A small image classifier, trained from scratch.
Model: 4.6M parameters, 24-pixel images.
Training: muon at rate 0.0018, 29600 steps, batches of 64, held-out accuracy 100%.
Data: trained on scattered letters and digits in many colours, 195000 training examples, 9.7 epochs.
Rows from block 4 of a small image classifier, named by matrix and row number. Rows with one number belong to one channel. Each number is 128 + 32 x the weight over its row's rms, rounded and kept within 0 to 255. All counts start at 0. Numbers have three digits each.
After each channel's rows are labels from the 100 images, of 14976, where the channel reaches its highest value: "colour at peak" is the nearest of a few named colours to the mean colour under the peak; "responds to" is what is common among them. Only what is clearly more common there than usual is listed. The data: scattered letters and digits in many colours.
# convs0: expand 5x5 conv (model.blocks.4.convs.0.weight, 480x80x5x5, each kernel summed), inputs 0-79
# convs1: project pointwise conv (model.blocks.4.convs.1.weight, 80x480x1x1, transposed), outputs 0-79

convs0.26:116130168139177099140098153083247136154094101105119104062138102127180155101164099117131128109105092180170177154178106153182164095113140132134135118166147141124145099097079166151171130112108133089139105169116104109114101097162114134095077090
convs1.26:071135083105091147114172130175057159078113146141090154171182128157081139148132174109087080108114125100118114094062099112155123181161119150121136056078152147130137181172100109147082116106108111140124167103107158156134161118128153166133191131
colour at peak: white
responds to: blue; purple; black; count: five

convs0.433:123146073105112137177124164135142110133122108217105162118181142107117109153182161134081165088111141121114118089149085101129169142130125184132143121079150087146097124046118103134109134114169123059123168174162163125079182175149113081146155161
convs1.433:109114114127149132108133186139182130135111184095137099142087146131157158054107068193189116167185151130131097176128122113096084085100112081186145064132056124114124151162091149116103123075160132163135105110117116130134127057141121139128146154
colour at peak: brown
responds to: count: six

convs0.282:094120067106150103178092062131138126138188077119140080075130142102123179139100110134109183102142147152117168136137095138096140092130103167171119166137113154121185121098172139074097108099102176171151092145144100117171113164160130123154201068
convs1.282:140132166131126133067216170159131159185096138168123159127123124108119111089132164160148096097158128086150117125108147127140103160114138071115099090126123126071118148083160084101141148106158123151046116137069184144122112113137120190111034135
colour at peak: brown
responds to: count: six; yellow; orange; the character P

convs0.255:167091061085117135140099092180084054090118143103144172119061059126135191126114159103139150123112130119103114106136127095160164146161123085086120104148131126150169118084133148137183166172084111118157131153142132156147155175191082177152141112
convs1.255:076186192169137145084123150112159127164131173166167083131161180096078123137130088115077130093148173125183146160112108143118106115171172173174197115106116107111119107153130105126089142106121142145122082096091112125097062095111148090091071131
colour at peak: pink
responds to: purple; black; brown; blue

convs0.205:136197161138096127119152142142091094121089173052181140128131120099109166059142047152122096134104148134139105121124080142133115144160162132122128145087079130082121175127083071099125148130182152177133136140144144155090138170145182210131111128
convs1.205:137059078134144071120096126101168165094147123183136105102146129161157120169106153136163141123137151138116133182110146154114160131037110140107135127123189079157113138070116177160178136181101137132169135130075074100097132131113094078092186142
colour at peak: brown
responds to: the character M

convs0.22:116151154074065129185185077183156102078099105134116109119110151206146102139120110139129109100135178147086183107158182126080094138159174114148120096163129144135108129100093158093196152132140112091140088128123117173133099168178105089097111109
convs1.22:239094113125190119123091117112112126121104114107154178097183090115119119139132151129154136154090130120165121160135076111147206164145147097153145109094121165186112148196141102177072077124139131128140160072104146130071156130117128144170132102
colour at peak: pink
responds to: blue; purple; black

convs0.195:101145091124144094066128057153136120057132132102103161142084114084161149130165139133158141186113136115138093086146171123145101138194119157154119088105107131184153152104140105144123163110148102209114105144090141112178176084087069182140130156
convs1.195:177159139097131195177146124087172150136120131088184068148148128118088147121129097143134082060132078165167145137082071103112144147147124140113153150125125105100089094060157142069127115130115144106186141158131093164103087138173156069103140170
colour at peak: black
responds to: count: one

convs0.228:168107126159157128157121104109140095151144103129175145163119186099123147175139150090127097141159134172163124149136127120120123174089064149151136173124116165108098091068095149211109075113152112158133073106121165120102142065164079054070145120
convs1.228:092138136081143146156103115103118107118109176156131129077111076132138156051161164144179180157117145140080133105132170162111094125134123065035138122175121114113182079143185108113129136117104152174108142143170131091151117103131145160174055129
colour at peak: grey
responds to: count: six

convs0.408:129155210168136106101162081117106099097104141068136146143132136120056150070112082108151142128114132106089153080092113158164142102134120082105108169129167157163151123161137126069111144183110124128118108107154178128186130092072146205177122148
convs1.408:139095096107058147123120099167146189153189118207181130127105124122135169127145111155113161134151090094136125097165170099121117170191116160103132135138080119093103106134163149130090085116126087096098149170077062138069129165109111111147184095
colour at peak: grey
responds to: count: six; count: five

convs0.276:124114129102150151161147141139162109132116112183178139144159053101161118138143177155099159134100079093160164101116164142158100079125123180150112103075141138169060105144056126128113124123056111153090102176083121136116133131123108100160103218
convs1.276:114126102167095138143104141085104156167195122134139109072142166117069095129119129102192104110211110134096104163116110078135188171120129153134109090131131119139117157100224174149091169149123129135164090116123134161128134127163161105050107106
colour at peak: white
responds to: brown; blue; black; count: six

convs0.451:165092101126160133131145152087158146097069126144159187162153112105158151147137160136089188151134158114084123071127163133134130107127146114148114097079166101129107120146071025164184126127166125147159158043052160124112121137120107134150114141
convs1.451:064161143145134124081132108205138067132128171080110148128105107138113150138097106208152132155167156172108142165138079167125125108096137130134078088111048192149107109118077117143110187111127118130137152130126158069143160063150132143116155150
colour at peak: brown
responds to: count: six

convs0.52:162156091121169174161143031161125093142172097143119074149106085135102075092104131101151103092116149129124132118149147130171110109165159104088142148168134148140109153183124217111100128148057102061147117154124111148176103109073098120137135136
convs1.52:123154147119142107083076131077192064132094129098190136171184139181116135166137052171184121141135069130098136104125143186106107140088145137129121129164098133114145101080146146056128091126100142121132125141137124126120136152104204168162082136
colour at peak: brown
responds to: count: six; the character I

convs0.359:160145163148119123088144087139094137050143126087148166098138134145104122144146114094089116078149107142080151075092120162119161162126146097137117128133092182145138135104155181139152109087167148004081135150165128124149162211167127143138124139
convs1.359:109089143170152108178121177114143151154178161159143089115128144080139101100126079101164123176136103090145132137171130175130131085090070175127157110174135172163165134150085096093084152186099125151172044112061141125115126100092118099140123108
colour at peak: white
responds to: purple

convs0.382:106128100123182157147091141133117094200154146146142154133153128110158104128142156171108116141124134106111099064140184086054094115084148139095126129045159075134111113177114154119163098120066191053129149186113117134152113148149132158178123135
convs1.382:141101134113108121144125146117112127065120036065099124098110110114125137080075130128095137183150124068133065126175159145112112179164093131166126086156118098125188128175162099120140199120171140136136108110172182156090151152103135135175166143
colour at peak: brown
responds to: count: two

convs0.222:057131106128165136105131177167134126164099129150151121130135131100140129180141147150113139145155116190171158115147109123100122106112109179103107140116151157117043118055103146199099104128132071172103145116092165092059160135193127078087110162
convs1.222:077180180134178145158164113172079072138092134107120085130101142125087172092130143086155119167121143111080086114170121140077102146147092116090135117136108106139163111173097192096143167140116188149160126098188120107198111136133145181133127082
colour at peak: grey
responds to: count: six; blue

convs0.175:135157135161186066164107043115148111176102154089114088136115123108130168103110097104146128158130124107162124174147184158105177126114112121096150148192092134176164132099155135091018126092122125181133113102135134125156099105077132149153097145
convs1.175:111196098083038183116142151130175123113097112124129166093127169156131140099127114147172135036114090121155144145134125069128140169177164108097128125103105135129109133111124100093148115103152186130174108166123081126086136132209159126126072135
colour at peak: grey
responds to: count: six; count: five; the character M; the character W

convs0.274:080151125126172130093091202169102096182100179096131128142102105110128128149153080169137123150155120154109128092114149146063123125082108101124129117097171088127081157110089108158129086153145156152079125070122166099130153180151171099114213176
convs1.274:063093116135180110112113141137086179094210157129093142166188093122084143124126163162057120132168089157155140107078057115144171120090123106143116081159096156113170122115117121160198120120123133135116119125107131190161134098147129161143101177
colour at peak: white
responds to: count: one

convs0.262:106126163039186144155091138113136138127112136061153138118121111132220121185128122116154141150146134110134100061125149119057151123136147118143119138090135142132079111114162160106080080110136192110085115120176136103128124158124206099124194135
convs1.262:135155107161072180121135159113122109110108165158115133136147127137087087177134138127135068055139114130192109168153155091147130151145119128109144115057151175149105112142127097115135168132119127089142120196057032178127159168184103114110149130
colour at peak: white
responds to: count: one

convs0.279:106149102127142150122120121179119079158140140122092123145118076130165096110146119116156094170147094161207184104109110121123137146092155148171072076114160127185056140138094112194061094157074104114123096120109167105113203114128165120111102129
convs1.279:134211146114134114138109131097130080158090207137154119115189109111155085145149109200113133102149130106130191102135097084115087114163148121152110166117099100136155059137113137098099084125130086099113165122134105197188113140193129116127095168
colour at peak: grey
responds to: red; count: six; the character J

convs0.50:095120147130083134118070202108144161120145140099136140099142135142164186122104083103064088116204095119122119095130114118045135178138097169138120122129141145123104112114122166158081120105167150087091129113141148115175164141203158151110124208
convs1.50:127125124133132162101173149135116121154144146142099144119124083135168043165173188117134126122099116181146083141122077145173162089130145145070094136131094117143193096121091105172216097139080069118133177147087157131154141138103104078160139097
colour at peak: white
responds to: black

convs0.317:133164141077115095130075122182166103130139168109131147130067183132102112130187087178159141094144125170120094139100145138106063107158171210098075169101096113104108159113132137072119169075175112090123075156145082151131113105137142115131153122
convs1.317:057121063117127131171189107194122134177112115118128132096149109089137111119176139094098093170128132081125116168116173158106153070098129072112177142094158122091169113099167156107190118154147089068103146144121180134176091118131171139101116132
colour at peak: brown
responds to: count: six; pink; yellow

convs0.280:139095156163077107110163092160103131081156166093155117076140172123124109168104127093154087117094096114145176112106102138117124157175126096162141150152148152090141110136124125051181146097155158077169085111178072132131114209143164187136085139
convs1.280:141116175140149108133101161094185167137111117091167184139098141110125107073138153152150180146137135145128134108111094158151190116044164138086092097159122175172055120125137125167136121119150105158123147142046125132100190091128097111060152133
colour at peak: white
responds to: count: one

convs0.437:149081136127114113121152173127129129119114091156091100155152150142145101214132123119144144133134121105136129167101173121103107152122104135123136137106150089141111156105140113132144110090160160151103094099054127120073143150173103017110255146
convs1.437:114144122142155100126088072123061126167154171187168160151125100149103165048142146145136172152155106032103105150113148152084135124115134086113118121175188107099073139154150103102115102121116091137102139125156186119114142125098112205156099134
colour at peak: brown
responds to: count: six

convs0.159:148115140142208148085129112096088148144141164127144090194120122112166071102109176143121177135112112150141051130136199095139082143159118061078167139146089115115168166174129109121151129114057112115153133151106131174124106076118085088150125124
convs1.159:116131085087128072208089076118153087126095114163149063170089132157082163138098102085161131144151115078169148155166130153147128131129068112161158133129178105095125152082149152150054109138169167110147123143164121073115114150129123089162145166
colour at peak: black
responds to: count: six; white; yellow